From a checkpoint of a small contrastive audio-text model: text encoder activation swiglu, 4600 steps.
Rows from block 3 of the text encoder of a small contrastive audio-text model, named by matrix and row number. Rows with one number belong to one neuron. Each number is 500 + 40 x the weight over its row's rms, rounded and kept within 0 to 999. All counts start at 0. Numbers have three digits each.
After each neuron's rows are labels from the 100 texts, of 14976, where the neuron reaches its largest size: "fires on" is the input token at the peak. Only what is clearly more common there than usual is listed. The data: notes from a synthesiser with random patches. In brackets: how many of the 100, against the usual share in percent.
# gate: MLP gate (text_encoder.blocks.3.mlp.gate.weight, 672x256), inputs 0-63
# fc1: MLP up (text_encoder.blocks.3.mlp.fc1.weight, 672x256), inputs 0-63
# fc2: MLP down (text_encoder.blocks.3.mlp.fc2.weight, 256x672, transposed), outputs 0-63

gate.667:467473513492512412461481494443531505552484477412507537545531521534521519506438498568556530433442488517502532518495458477533528516510474455514465527463525527459466519525531541507530515465567506
fc1.667:547495559499506456478391542451503485460516530494476509534480513500503531480497514499484514445418408474513434546451523474476504463554496494461550602495616537458517477457448499549473525443509532
fc2.667:463571510577435497476414522431480495527476542454527518470485529509470502483535498460501531509408468479508481472400528374495432457559452486543499531444563533542459467510525476508506564515502515
fires on: "opening" (50 vs 1.4); "closing" (27 vs 1.4); "register" (23 vs 1.6)

gate.142:526462445554473461527537535496524457568530472449544488520553510476511471523476530533410473475549460501469445499493496548569524530536505514480438511473463497489436491531411443518543407506524445
fc1.142:531518521468614542439529457464466528420474518580466563466506526511458503520536479481509443524492521544497492479515515484443480486503472568423535542517469576541471475421561516554434497495520494
fc2.142:521481456392475496449565483486480526569522534498464495465473558453476484498513479520513492564456515581470587474536490483441466478557494457472517549467474505546527524472510478545492469553534418
fires on: "register" (82 vs 1.6)

gate.258:531512537458452562455536517498469508552451578526421480449438402469470504533480425502535502505502481515538530568525522521502526490482537497570546524568465509512562525537493526516459481495539464
fc1.258:451562497435512553448469516525510522486427515477551561508433514475474462493438536474552481475463505458517473518472475483451479413471472499510546591478579455487450497486582493465473459476451573
fc2.258:530480407459515568452440500545466496447485478544544465524455571461524535454479478462493486465480497476530491547457436570576429500537475512481524506466520462486533480520510514488514453466466523
fires on: "-" (100 vs 4.2)

gate.436:552427449476517412585564522547478511420507545460479481511477508546511502520552453504491497525522430535579536492446401482511524451480506496571483573526466502461564464534443497468570490514504499
fc1.436:502469523483481448510554451539559397498529522575539505473440482501553493470485512533515422545442529471470499584564543556536553463543467500501501478435538435494522460458513435499508554469478503
fc2.436:506550520533516558520572431526590435546537512542514472464501486485563493416491532502479478458450559462470491510478534501542548477492483526500521409436511497567498454503526535526514481484506520
fires on: "filter" (100 vs 5.6)

gate.374:460547559465481488527492525484495494461533469447457481501481428552508452521555419478474475488482509482466530519488532546469541455519462492532487558442511499404453506471533474470504476406500511
fc1.374:501510494502391466462510491556547520494445469531501503450406482532583466472451517567467493490532468479461495385474482444430552486569505507488467496557480570470522540524468548535417493446560451
fc2.374:496535491548500459472566530537483529571570497461470511482543479472526533570538481472543476444534467541502521526511539448527449425544516510507447575521486470532503542487453493550426511447477443
fires on: "sync" (100 vs 0.7)

gate.583:466516461529499554516483471475504552539526441518588450518565477482528519494522450471553438439387554554513554552549442469542425528549483568516479471530519471507574504516490562521473452481447476
fc1.583:540513549476569516545508535483466548523535506563565551463569514436510498522487492446524512490569506541530456517482503498546489512550501557458492497479552490466474415465464479498354463484496547
fc2.583:538486617519466421561476517445514495491589536589528483473428477490473439477482473505532495509468508482453430510493524501454570529420477452555470499492448455550590535496536564456471507526525492
fires on: "opening" (89 vs 1.4)

gate.312:441517473517515465519497552502565580490536498446569461453533464574509571486527455472449531503431505454527497518525432468516509527521504531409561470523441526526506487460498527450520558499461484
fc1.312:545484505469564516514494503509474461458452429553504501465522559471440505460498513478430475581443456486472486492555523486460442537475535497544512510508575494449464444477447493560454559512488549
fc2.312:473475506484470513530476542524478435505464506573481531482578546499500493438550523473492475553466502479492552503513520510516429518530507430535490524537565469494539494582446528535491534524497459
fires on: "opening" (100 vs 1.4)

gate.308:492352483559439454532514548487482555488498406532436478494499487534460573508508471441549512472524594487552439443517451517471522456527520458516485463501473509522498503501436448528552487516496476
fc1.308:514530497566499505541517453438461515535441426469535539521452502471499469480526524490579513438500542435482450465431507547438436460490535483549468462555540553539538478535494497513543453447523496
fc2.308:405484447508488438521537508462518555478463492443611533493536565523512499424517530556531513524497537508557439501563402491477521515505552527486506530471453500468446531537480508456464480509515513
fires on: "no" (100 vs 1.4)

gate.299:515536494475492485499488522494485491545460466537534487533541482595480565470498566421528505523478489526533381535549528524494489547480516490494401456474572521486469560510460538589506438499581500
fc1.299:506489467408513488491543434468457538484490511514523507648492453522465493499540450500509500536436412516524503504621484471491511506452556435441481535433531533555512412534482530497491481456451510
fc2.299:505477458504510460561498491518550438505466437492525499544599522540498583484531541469528514481452474536505421479565462486474558469522493428570512410538580582478517502488484468445493512471437462
fires on: "," (90 vs 29.5)

gate.651:542545464437467498452561560495513461486437474506534509474558498458449469535533516557474520530536548541511559527545452526482483463451546523490503429506524518557459452467570459459502481493522457
fc1.651:433529490548566535477461542496492495509495484464423408488490532435529565528495572502505558437535556487528422478476543527509511493519448547548403516534502562417533561502522438569470484522479530
fc2.651:516524504491517489529503523524544463498462537498517466495439439489518495517473449500506512461445531475527468539550504552529518505479501520536543520552518474439468549478471522549471531455497542
fires on: "-" (100 vs 4.2)

gate.154:540556400504573559491511569484521445547480466532497538459496494540542476513495478488469519477519568474581467478477499498523439540521434527517458466479457491487528415541464511429453513487498513
fc1.154:529555446528436492460481540477487495498475454496520556464487427495498487489498520489432483521499496567533453562528515480515425423484460554456440472453536547487493541494417523449508552439476494
fc2.154:496495574565398491510515469516452465507519452478471458524459550428400529537499510466537491423512472488561469531450468506467512505486548584516481541459500469545476600551543511508425530558533571
fires on: "opening" (61 vs 1.4)

gate.278:477466446476571492439457549518489460506496511464512496577443517492502449476448544493478508494412496484547466373459498491575568535478461541483532585479472459537521496528513521559491540529430528
fc1.278:400499504486598501443489432442518477464478488516427529465463498470524533507518510555528518454489499493517541553458529512477453505448560496566504444511484462495551520410518514478517530480508556
fc2.278:427441506487632452437451479572533473418512464481506546509512474482542485612514517493500509514551518436520478497509501502512413507514522485520493463540425467449541472438482536495498567523544516
fires on: "high" (100 vs 1.4)

gate.569:574483436473488634500520497576447420430523445493461438541425603490496477457517518487533477472479537490558498490522483545453487420479506533516537527500498547445547482463475539541554458462480480
fc1.569:489560531465504502501484531471517549540552537536511549499485439482405485619523529514489503463528460469500482521468506532553498489481582539473463518486429462468536506545507492508474467485510501
fc2.569:487469522482472502544456603511546448519476508471466553524498507500492511463524530468545522496493523374546491500494470517423430536480533552506521559577477531477583540507502544518484492499501510
fires on: "pass" (83 vs 4.2)

gate.404:474539590468516491479563474528545542496472495534573473504519412521488461576502488488456591568577526547499531559499525509607492546460487450497574433485473504475538482508500521471488477437492526
fc1.404:550529412516528508478486458498503558521532573553543483626479544513531519477549543510492450539466515466460455456570535436508524436516502501494472562531495445600545539498560477500455510487470509
fc2.404:500468475437534465474505539451498524490505556535498479534513596524473578513464553510516488529533541500527481455530513523459468494498447518586529578497505456526563450468519490534556507562530499
fires on: "-" (86 vs 4.2)

gate.277:442425544546511551538521474496524517471484501534557498514502480502485478493459477492463497422473557565551566480474464511352472463429507511480518500554596589539495496500528492531472519532498467
fc1.277:464529496509409480483478482465535562456519548569506529478517537538533515532451521529549508486538477542457455517546468522582522504494547498504511453505426461402472515558538454403461450550484548
fc2.277:496416491430387448510538541539520530544490473492462536501533536448506554502541488509578447494514473504596483511561474538448548530495556446512474507539456434488521539516531467494499494583476567
fires on: "pass" (100 vs 4.2)

gate.463:513518447442529522551506562548515403472445510517469499519477520512510479585523505550533459515511478513586487497464449494488510450514543457530417516545450465497370461561516605527490526498518512
fc1.463:526520475468454520444458527536500551466560496466493510557501501445532541593439577473485545485472444502597600491440450520480477511547508478465493577515469522518509500483546544477517484505432519
fc2.463:482490472500537591501441439486506527458526482526511482531546514538437558486461455455469576533460517449487557481484497513478507552436533462609540487571505542504529486490580522494496471428486539
fires on: "no" (100 vs 1.4)

gate.376:517539505452544463480496488487544438480526481505570507485515454521526493438553534451487518448523556546517451456492435523508373533522551377486507503482424497470458555494480491480504515445572458
fc1.376:521543502528507438479481529526510466488475491578495526443587581466498537439565572504541485519565466574494566521477515526513528544562439504499551543480520528547551518490552426551516509457512461
fc2.376:531493420495493450501578523522467457439488557503559526465541531417459492485547549452475507484551454574468523477489461500513473555520454429486490570457508473476472486485494411526534560530522481
fires on: "register" (100 vs 1.6)

gate.71:536474538522521533477489536462511565588490431542522505555453537506555538550496484539442521473457473509452440452429531481518486519542451501556490557452538564533517489463523509546559453476537491
fc1.71:508527516487481528494432526457526477520562530523537522495520502524513509515429560530406453479526497435472501448490470443544526617505508483509533510618499450442496509488524527561453422482424525
fc2.71:505458499492517461490460455450521503504495531490402576504454444435553437490486520501573514477456450427509473446491589490503429508521476537485520554573463518531538469547462492458475529593481463
fires on: "pass" (100 vs 4.2)

gate.121:486521492479565528495468484536507450464437460557511457486491506502505473560543487496527459550486551476474539533525549508507502565549474521496540563473544502517552473457437510470556584470486547
fc1.121:511550487515465524487475554495501400519562406501477548499527480509485460530480515476472512474557487439509470540495469544375468490426498483481538456446507501467497531510562473463512511436551478
fc2.121:523499471508481522554450574491455572480475470515536519510538462502518476517500442503443478553429543482564462469487474454467489564481514419455497475488559463525474502520455603567515456489473541
fires on: "gate" (100 vs 1.8)

gate.273:513507544525467462561471547477503452497606454535516470469527453521491474556520472433481484588481445542438474539491482555442432431512527484501541482488425555540497508483526505514513483532477528
fc1.273:536466431512513488552537461503492513470474477516487504486493413542521456516510538467499568458540576476480515442480554476469477583570474496488526500493497516494483470508515477488450516478510424
fc2.273:474504452512473493477507479450511491524522466475509461527468448505483561565476523526497470472518465501547472526497543483459520407542455511533536515523514546447549455602526556458450459450443496
fires on: "high" (100 vs 1.4)

gate.259:479479509510533493534520493525476495409471460565452497585540477524499464515449519499492409532491509500444527433569497568538496516479503466480497501509495539471500539469539459482569584504465523
fc1.259:535493528446494463514503497515468513457556461534469506495471455513442472495509417526493409524511484493489475453527441569572569478479494500496446450537457532505514562491570433518491600531471537
fc2.259:525543483471538535558405493451480501526520530494479516450455555506481547533520483461478517480545484468496537513547437454483460482487516482505434457483453408436545481518499449536416517520594517
fires on: "<end>" (39 vs 7); "opening" (28 vs 1.4); "bass" (11 vs 1.6)

gate.566:431487490485512526497523509588521505512545487541474487503493476505436485583548468458464520489478501513585490524477448496557499561555466494500485510534419534461481435514488519484553449510490491
fc1.566:457510551543488605581508463528535500524608494489500408436517470504456510460486478536583513494546565507533479535433376537501552495486488464482564519499501536437503584465538488457506502570541567
fc2.566:464501543446486509494453544462570528504535436492483488488470509417500502493434561465532513485520544535471499460488478487501502496497513553462496487463471526504481596419490538569443502588501463
fires on: "band" (100 vs 1.4)

gate.646:521513501517513520449484572460553464473489474447548515560457466452445488470503458497480492464414512528462535498534500494438529538512440461541435556562483491519436432535483474525493503518537490
fc1.646:481504454535526433517519490498532494509506507478537510460493491514429464527515548546474528511473538491571489426469539516540519488487479547459523472537529587473443534429467496526476574514397481
fc2.646:441514462493490507497477526431534463505516494444509548413491460518536481425525525578541473500405507471511503492490442478544501464538482478458512510447494529466471595460472454434514504478498571
fires on: "," (80 vs 29.5); "<end>" (19 vs 7)

gate.441:532498503498486522568517493502520497477511416469551514521484457491528515469532547519499550550525466426509496547562522491612532523509510582516464488536423465517493484395486499482467452511479458
fc1.441:524443562542439523496426501472516459467482504546478513505514494520576505440509430440487503465398544526417544519471500498427486469514516519586472426496569504485595545531533508494514511373489508
fc2.441:566489482511431525498514463503470442520459484547480454484570496483442473493468518493471530507517494525483509567513513500527427445425472521569562539474502561611528549552508527508531550489561493
fires on: "opening" (57 vs 1.4); "<end>" (18 vs 7)

gate.193:487567518461512435496547561476484355467491503508484489479501400512459497506550417490517446475462533554447479550465518516413560411510457511482478485498532542447447454553536457483485446461541465
fc1.193:460510565507463498514549462510479466496481545486516515522527438431480509496540461551502467541514539492515512571468513446462531489465460500495470485441452562494482524587488498533427536506542429
fc2.193:464544506515560462524503478478468443539536479480508490528452474478477507459540414522523504481455432496499531546472475527527554512486515523467480461455443556485459482553460502546465518485402521
fires on: "sync" (100 vs 0.7)

gate.103:541446444471468469500474611524471426532424464496554553500541471460494509519554533527462442437480514490538629485532467464517455512487577506496466604460563463475488530517415496537516521469483530
fc1.103:455586457518561561467513436492503516495515478543457528426499480525471440439504428454488506533560459479398438522525557523466536525519475587506487499593456511481399492579531503536479490551495437
fc2.103:521568513560544493501527484460509475462448494496534476523492456498495449503471501515523456468545470571547509493535480476521488531476545491575507499529470524495506519549502610516523526527501508
fires on: "," (90 vs 29.5)

gate.200:479448553548496526570557526464427492386495459484458478554537477520556512460569478588464493566506490571515517508437473475459442545549486516553499524518506476504540431411543549449460596586491473
fc1.200:460458520482526482505482463558499542481484493554534491519496439494466525554489461417462440547503488515478478468492501525554567523509504536514491461416529567506485485480478449522530517571471535
fc2.200:528485508470509491484455504506491483543449505557503535551444527449513493514578432505512458505517481497428532454513493472556511540474445495522527433433537493475448476522518381555490464496493575
fires on: "," (83 vs 29.5); "bass" (8 vs 1.6)

gate.262:490544462503493519506519519483513485550480528496482473519487475545450492492415436427473540437552511454552521476464477487496438541527428476514521508479550438494466462470490491521559569506537568
fc1.262:506419587517521487506496543461473549508545488548529483480524487401512500499528476554488510548525597503486570523524488509473590467540535465477497552540461508514425460468522544521429429511499512
fc2.262:559476571429490421515471459494548518560463490487441458480497452443524483532516482550465498572520512482433515518486495485485526553549476450468560512507472532507507459425465530568505485457523483
fires on: "low" (57 vs 1.4); "opening" (43 vs 1.4)

gate.55:469476503528473522491451561505460588443500545480546458513564512513466480527521451485464489470491558451533568459446493489451451528415536524490490602452467474460462495506485479556532471608540504
fc1.55:483535462543493483511521512576497486554518553471543476468516522393445510409492456464486495516581534540472530470483508505456576497457464459516498527524532537505500466517605493510554480527561491
fc2.55:500558487461476558518514471541601494556538539464448452505488549469505517496477485543540513471513630495461430454403540461459527485482527516478461491450530571503463485544470519492508473513534484
fires on: "," (66 vs 29.5); "<end>" (18 vs 7); "bass" (12 vs 1.6)

gate.53:552486480476535499542541487576487536473506508568500454491518571537525501524494460491531610511495394484535610586455487533523570494505495519444495552550478485476538516530480473527474549512474501
fc1.53:460551445528481519543529566526527465502503454490539458561517518491535554464478518505516451501487473484512487470581466379465452534511494515474592529530458528490445501424583499430564408528519459
fc2.53:438571445564465517447501502522511490414503446520510521549542493466554487448482512472475482530485526430587431517521484489530572508499472514489496554453446532520500542485480537389537585485581428
fires on: "opening" (63 vs 1.4); "<end>" (36 vs 7)

gate.433:445478495547483497539504503463500517493463488544503474467615558510435493484559474540494488552452517577502522471498521558527419529552561514527419513420425480479506521541464509526581482466533420
fc1.433:485603499469562468470513487482516533497508518462500431532440402511497506546458552442501539487503412453447460515440525434480536497468498491440575432453533461479501454490438512485405496490541522
fc2.433:549482487470587495473456500521500447589560524505503531515547571518462550492467543539484539527467424525449467487490443447449479525506505537479540518475473477477482552527451480534545503529514462
fires on: "band" (96 vs 1.4)

gate.644:486507482497484529486483461413532502471541524426502537518462448486527470500580512510410473519519478483430514470485495445501489511503440444467490540481496471494412511506535588497527505533518523
fc1.644:474462473553459451506518514555568495505484516504545451520472549501504548542506440567476486480487480508486501526567542450462410588489554512458493521536455528502538528480490525577467441473505527
fc2.644:438483503491457502487542515533575522472543544451488478464457526600501496555467424498447476514564561546503462577508475493492516546472505507518517459499502586496544518456495572511449451446498496
fires on: "register" (100 vs 1.6)

gate.241:525525491530510528479494508521569482479514541502475526544493480473472448510458505514426549447455512455494492570585432611507537501539480437444540545445520563461459521482454477505449493477497498
fc1.241:485456602525440470545465505518442530434517470509522458520560485573439513502547451532403549493497542473546493520527545505435499446459548529515549438502466551475596426486475472519443476483498456
fc2.241:484499537562441483508548479466490499488448453513471501534492492541503512470517458602443548452452539394524503502482536508437557526535467483471590497466477516497568507508383483488515538469498493
fires on: "register" (99 vs 1.6)

gate.496:423512513557522538462502527415497515468499424479508495464477492510521510493446489543567565417506489476489584532501472520460473504540448515494466571448480481453504486380514506508516537556511526
fc1.496:467493421475531519485517439517481533529501539503529483536466488539423498502502496498525434537427530471464473509514473490458503544439428469437496516509505457480517501558505497465486477387486457
fc2.496:450437552520441510450509436508491508509555494557585424563588514496490510508450552487470461556482477518475503546484529477529446468444522507468517587583508476510521512521550473461506583487500439
fires on: "gate" (96 vs 1.8)

gate.606:577492516486533531547462507545541454502536501511444499505478418464440486524544490522544446423496562496498511499514503509543517532464517502552475509477538550522540539503501551427560418579491545
fc1.606:451517538474528458514458524454517484510523565545492478448532555497423504498509504517474499484437575537527497498490482492513487476448527512482482552463455525517501588554542514494471412479500549
fc2.606:429504483453465508486535467479487516484471482528505461465480589411467452558541519502508398492487464495489460538541620534487513500493474477539433518454563484468498552505484544543537571530542512
fires on: "low" (56 vs 1.4); "<end>" (22 vs 7); "bass" (15 vs 1.6)

gate.550:480483533500522443472493576486473452530544506508525490448459464511488496500587545540520490494500518503455599525571425499450462497523506560502506527484475418446529549530486516503572483524491474
fc1.550:499475477507448481516541518519511501492456536558465527474465501453453497498545413539477524549454496491523570526443522476496530570467467499441527479541442576579472490505439417507530482495492507
fc2.550:558417472476511492479454498557543454503501548581532425433528440570456482493476469459522498479467551497490464478468508478455446477499486512513548486434541443531537462499552591509506463494467489
fires on: "-" (19 vs 4.2); "glide" (10 vs 1.6)

gate.29:555465500521527482479462522480495455518485526539512479473440500499530545514475493468517479550527504490540572488520483497504521593505467445461496524443519517517555568483420524451519512496515496
fc1.29:526512443452512520479518448497507460411558466464417480461432509500496480506466512474477500426457481556460482566552470521453570517468508556454480410440434476490547549528448527501503464532431470
fc2.29:513548408562545450540462545444533565546533505503590481513488561483456466540499493500457441468517443467542490468542481471490467434476472437401555454523454496471581461541550547495513491537492446
fires on: "," (90 vs 29.5)

gate.174:521504525546467562560524471530499613467556513497425459495511514504457530553548504467543547512506529402526538568533472523504524456507525496469534490458498557604508513473493455492544484485503424
fc1.174:403461442499503425496472574497477451548545475494612426454451539513556509496469549514486541561500529490440543553509457467480458450538559432530443495548522432494515558489518496504533514424519515
fc2.174:457430477473480557541526542474583414437516481513513556518466467495459482508487538536467487486462558484460508514542473460480448454451535424515439510560486456509501504480499507512488447465546453
fires on: "low" (100 vs 1.4)

gate.128:479437485532554449564495503500486472497478530454493520515523527476514501477475466519517469524540509437448535499500493538468466483565528513469435512504408491443579524428504481526534604507544472
fc1.128:436420492542605430497470576502521519491526533490493573534490539487499533455516460527473496499475537490491507518548506498540436523567512467446459473470449486535592555488550448504468522546529475
fc2.128:470520510500461458490487603494500523481428457503498495421479510500521509455548466508466467511527493457536421463528475521593540509561519544467546556485534530537469542563543471450512470495482488
fires on: "low" (82 vs 1.4)

gate.375:551498600407488560509529529441539495434474534467448504473587446495433539520514502541482568475471527463532465468450456512478487422401534464482485514488511526503555516543541500499500440507500507
fc1.375:511551487463500516499511524445565517489522481455475458436510469492542456554528471499552520513589477458543450476537486542483526435551487479513529515561507427487526573564488534517520416591538433
fc2.375:459413446448483519518496547491497452543540533436468553488480467493491529462526484534481540531496559498561556457538501553424556514515569460488539450540485458514481491552558561521429496551444458
fires on: "-" (100 vs 4.2)

gate.627:437519462558540476551533503518501491538505511554469503514479490480487532547531529542501531529502539480476530601521469465542467446482538464486450534513511441549378546509398500519537504494484513
fc1.627:551460550443545530477444581451512460463486488480520539482515501489509467484463507454480453506526445502541472439482528527515495555501465545515556499473480499412617518490551518488524474488540469
fc2.627:503546506496505527456500536536447532526521505574524468514541500549544470469479452494545471506473385540490453413471551502491478560511506501502536405478483504512471447511555501558478475529451489
fires on: "low" (100 vs 1.4)

gate.355:491463545502550481502489520524530489462487451580462461477520455479505483532488491560484577426533470469467532494581458491512586479556481490560474469481504425515477518500546486517516464491551498
fc1.355:501491468482513452446538488588452557525407540520499528418468506515476485488415582534473543528530562546442552511552508450483534534437496502480409448410525414509541543459433523537489480522496452
fc2.355:460464462546439487466493512527458541528453529482444494526414527439460553485464549487510562543478547545449479542518515520534579535447477505490497502520533443535534445417470480510456502517543524
fires on: "-" (100 vs 4.2)

gate.116:492511430529511538518517513571532471501493456538476530590466463566466484453408448460483490416462510491600533504459446542467491532510460473446517536476532425430503540572580411525480457452509567
fc1.116:504499591553529506448479476444452517535556513441496435435460546440498502491599511617534521529558529525427457526589471487562496467523488516565506426531471508483523549452495562507501439559492421
fc2.116:528460554495501457455532465539437456472471512509491513460500440479560484505506516597500508537482486485542439414574486468540525479545539430481488456492457518550515568459445503489452500522515542
fires on: "low" (100 vs 1.4)

gate.518:507532481476520507464476514559508445417563515463490453542538509512520550448469502490562506519534499509525512459509489521521510509467555558508499587479556467505654439470526483441550502453471529
fc1.518:462416475495449467512541470480520500521465523619438500528432481474463508480460466588511488479566483490457465536508440519498457492523517464435467511518462508528417526488479543552470536529482484
fc2.518:512526492484513477478516544476403505438490522537530537515513483484425512502486530516461532505500472508499426493552455533408448489471531467388535418497533539579507504573517476512490539524492489
fires on: "opening" (100 vs 1.4)

gate.440:471482547490490417557457480469479499571446509529467504514428499490558497516502505485552504400529555518491557518484549515587534544475546503520485531476524376413527530434438525507490498464508529
fc1.440:474507499484499555455525525483448546522468547445499446508486525453536490493458480564436416517513458573494511500529511487473444503455497503454532537493480524469495475448510588506492478495561549
fc2.440:478510529488473506558585531475587550432592540470451543540420478457476478501500459498463451512499491543475433550485492481470546486512454496476540562512510534541547508474488558532501539536492461
fires on: "<end>" (36 vs 7)

gate.390:504498463420528490586550528532513493492480512526516474502478476461541463454515450455508526522589467527552542473487455551520500533438461461553521548503512513499518486553538524455480401526554465
fc1.390:507488425568511504509535521509460522584468461429436500472530480509511519518538519466518543486496501519538496443483464461559533489538443538483549493550581580524503444525411475530477575520503484
fc2.390:519440414484465488517578512435524525543540521515477456486496494503489518450527501510527556511527489515407506462483467467501496493536487539461559453523551548463527512435507464386436537615574463
fires on: "filter" (100 vs 5.6)

gate.84:559479413546539543567474505535475533537444458516461521529508513482473524532529488578440486514556517496483560562468472513512490435488529479536534516473571411489408452506454518522504544496540520
fc1.84:484545565492486465479475558472475475512582516459510498520566448509475439484454499435513466420465475490513407483527503507500532510527491535482475424503511595543620540524531493507474455497441442
fc2.84:512497504542513503445522505498442517504501481494484488482534529512538464417426511505568477455431478499585498537483468523481454537602495550522475427480490510549577534539542503479513468537432475
fires on: "filter" (100 vs 5.6)

gate.574:495537554579537576486488549549450506504451540539483502527550551501491503498521446488552519452456585466521484510470495582486537616515490511517470555490452471507509445553505578543557474500542470
fc1.574:559490494532506478529432478524491453484478467550525531532544487435515438484503442441567485541471537495528504570577477493502478525532520576516490533558528612530502504529524506517538508479457486
fc2.574:472450466535483518471552527535541550502453478536481430494469437466472461513484470389540481489438552458559467498493510509508543483545523512498481503558562595494481406526492534585495455465492500
fires on: "band" (100 vs 1.4)

gate.49:398448439593565481438461567506485461516483540497537494496461467517502504487478479490493513494553565503467533490530461532499425560459524527460490423504503522452577503438463524493479457540616520
fc1.49:496375486505391474492455547504463548522508448539469463452519529572475532477528509512535517503483482524479521496487482479515462478543547516536538499489466534547574445596572494533529479510521445
fc2.49:551464498550475479544515577485465593479539484459606476500481513524524538473492481479499512485595441495604516485497516455510517455493550485472558478466434548594533554480530525485479526507445428
fires on: "pass" (100 vs 4.2)

gate.531:415454551450495491497509503573521489528442444535476549427554521535432539464522479530530493535460500454451536491531468562448454552569535475505483546442465530525496539516450459472602542476560440
fc1.531:555574404526531520480522445567475424451500546489543538516500487475492387550506486487503444514499470507573432457488461449550602491422493512490533510542561482543481582429499536510503521506439515
fc2.531:548447463441459468560485510503506466489542440533495468451505524469546588436530542549464468537522527485480518430537469490500478532462525487520571595486515478555502521479423512468497541559479499
fires on: "band" (100 vs 1.4)

gate.524:487488529484527469558499500476556466467526482538420473432520453538469465505459507558510481529527619513578496562551498448574552481463457479491488421457541483498530492475452570538520468555516552
fc1.524:538504423546464522450529565518403495519499568506497513561454521475469468516562432565491468526521488485480531431450501478507471523524442565514460473533543424474453410506569530516475509485449538
fc2.524:506538583580516495484402528486482501500442539482529403531452527535505500519565489476507535470560532431497494572463560415516497459463506524483530461542484511480452505514453465486524432479522499
fires on: "low" (98 vs 1.4)

gate.528:528510496544539508446500574596439538415484513537483490506504514562466526465483448571436477487535521480537424540421509541444478385533559516536492525582506500536527436534530507464587521442497500
fc1.528:482573502535591571533476456513533551483438516502450479481486461482436484521601450496525416477542431445485496488487462518533530424475545415512469527547573434458536528509457480538506424543576531
fc2.528:560583476539530457495509474533501549470478546541522440516423471489514487489470496490514523515489422519445464539545519500501477530533414477564455556477527531491456524450475554391484522441476545
fires on: "band" (100 vs 1.4)

gate.543:526529516473556554533466457450508510459505463521545561484433504494484437506435434491506483508546563481466500508515551562537519453446503495462458434431454487456480444561486563461575522468503495
fc1.543:515519543511499518484505535479482479539458491525584575495441499507463485519382469467539464505515462518467581560517513538515474527503525473437456480510545491424538502496522569505476446504501482
fc2.543:512508497547441560527520504480473534418487464539549468509530518541481468521503491504551557476477494543480484559491499512455514545485550518525469499578539515493511409538474492507483439494494482
fires on: "band" (75 vs 1.4); "closing" (20 vs 1.4)

gate.529:437509473435454555584468458520476474484535534477469429513405411519471512490484490532486501469448494420489542516503486451476456586493475485484533514458520501520507492466525524462531526482518443
fc1.529:498513546537580430477416589628541508516555565564501524509480422532525541560471502513492455442504461536538544483471541512533494568465500473533519458573529498511537483521523493521446476490394524
fc2.529:485441508523492511469472561523532465567496523460506536461535490527528535460500509538537520479490547394477539487502413490517522529511550562501515436445489425453533494519522492585501470468541534
fires on: "," (63 vs 29.5); "bass" (25 vs 1.6)

gate.411:616477544454498586519587507513495464574485528512473548445509487440479524422457566485500505546448482491524434495566514492503511532607512456497547558471448453479472526510586469538482447485465470
fc1.411:487488436543500465509489548516583477430534563484480407474485486528501523474499472519532527500471521551467511509487501427499468526429479525481445490463566536471445496451397603492512548492489483
fc2.411:447481495520516515553455504562495508511542526487513479508476621448470537510517526492558475526537498570478558505521453466506468525410540584523483474384461431523545463535467477477490453491459444
fires on: "high" (100 vs 1.4)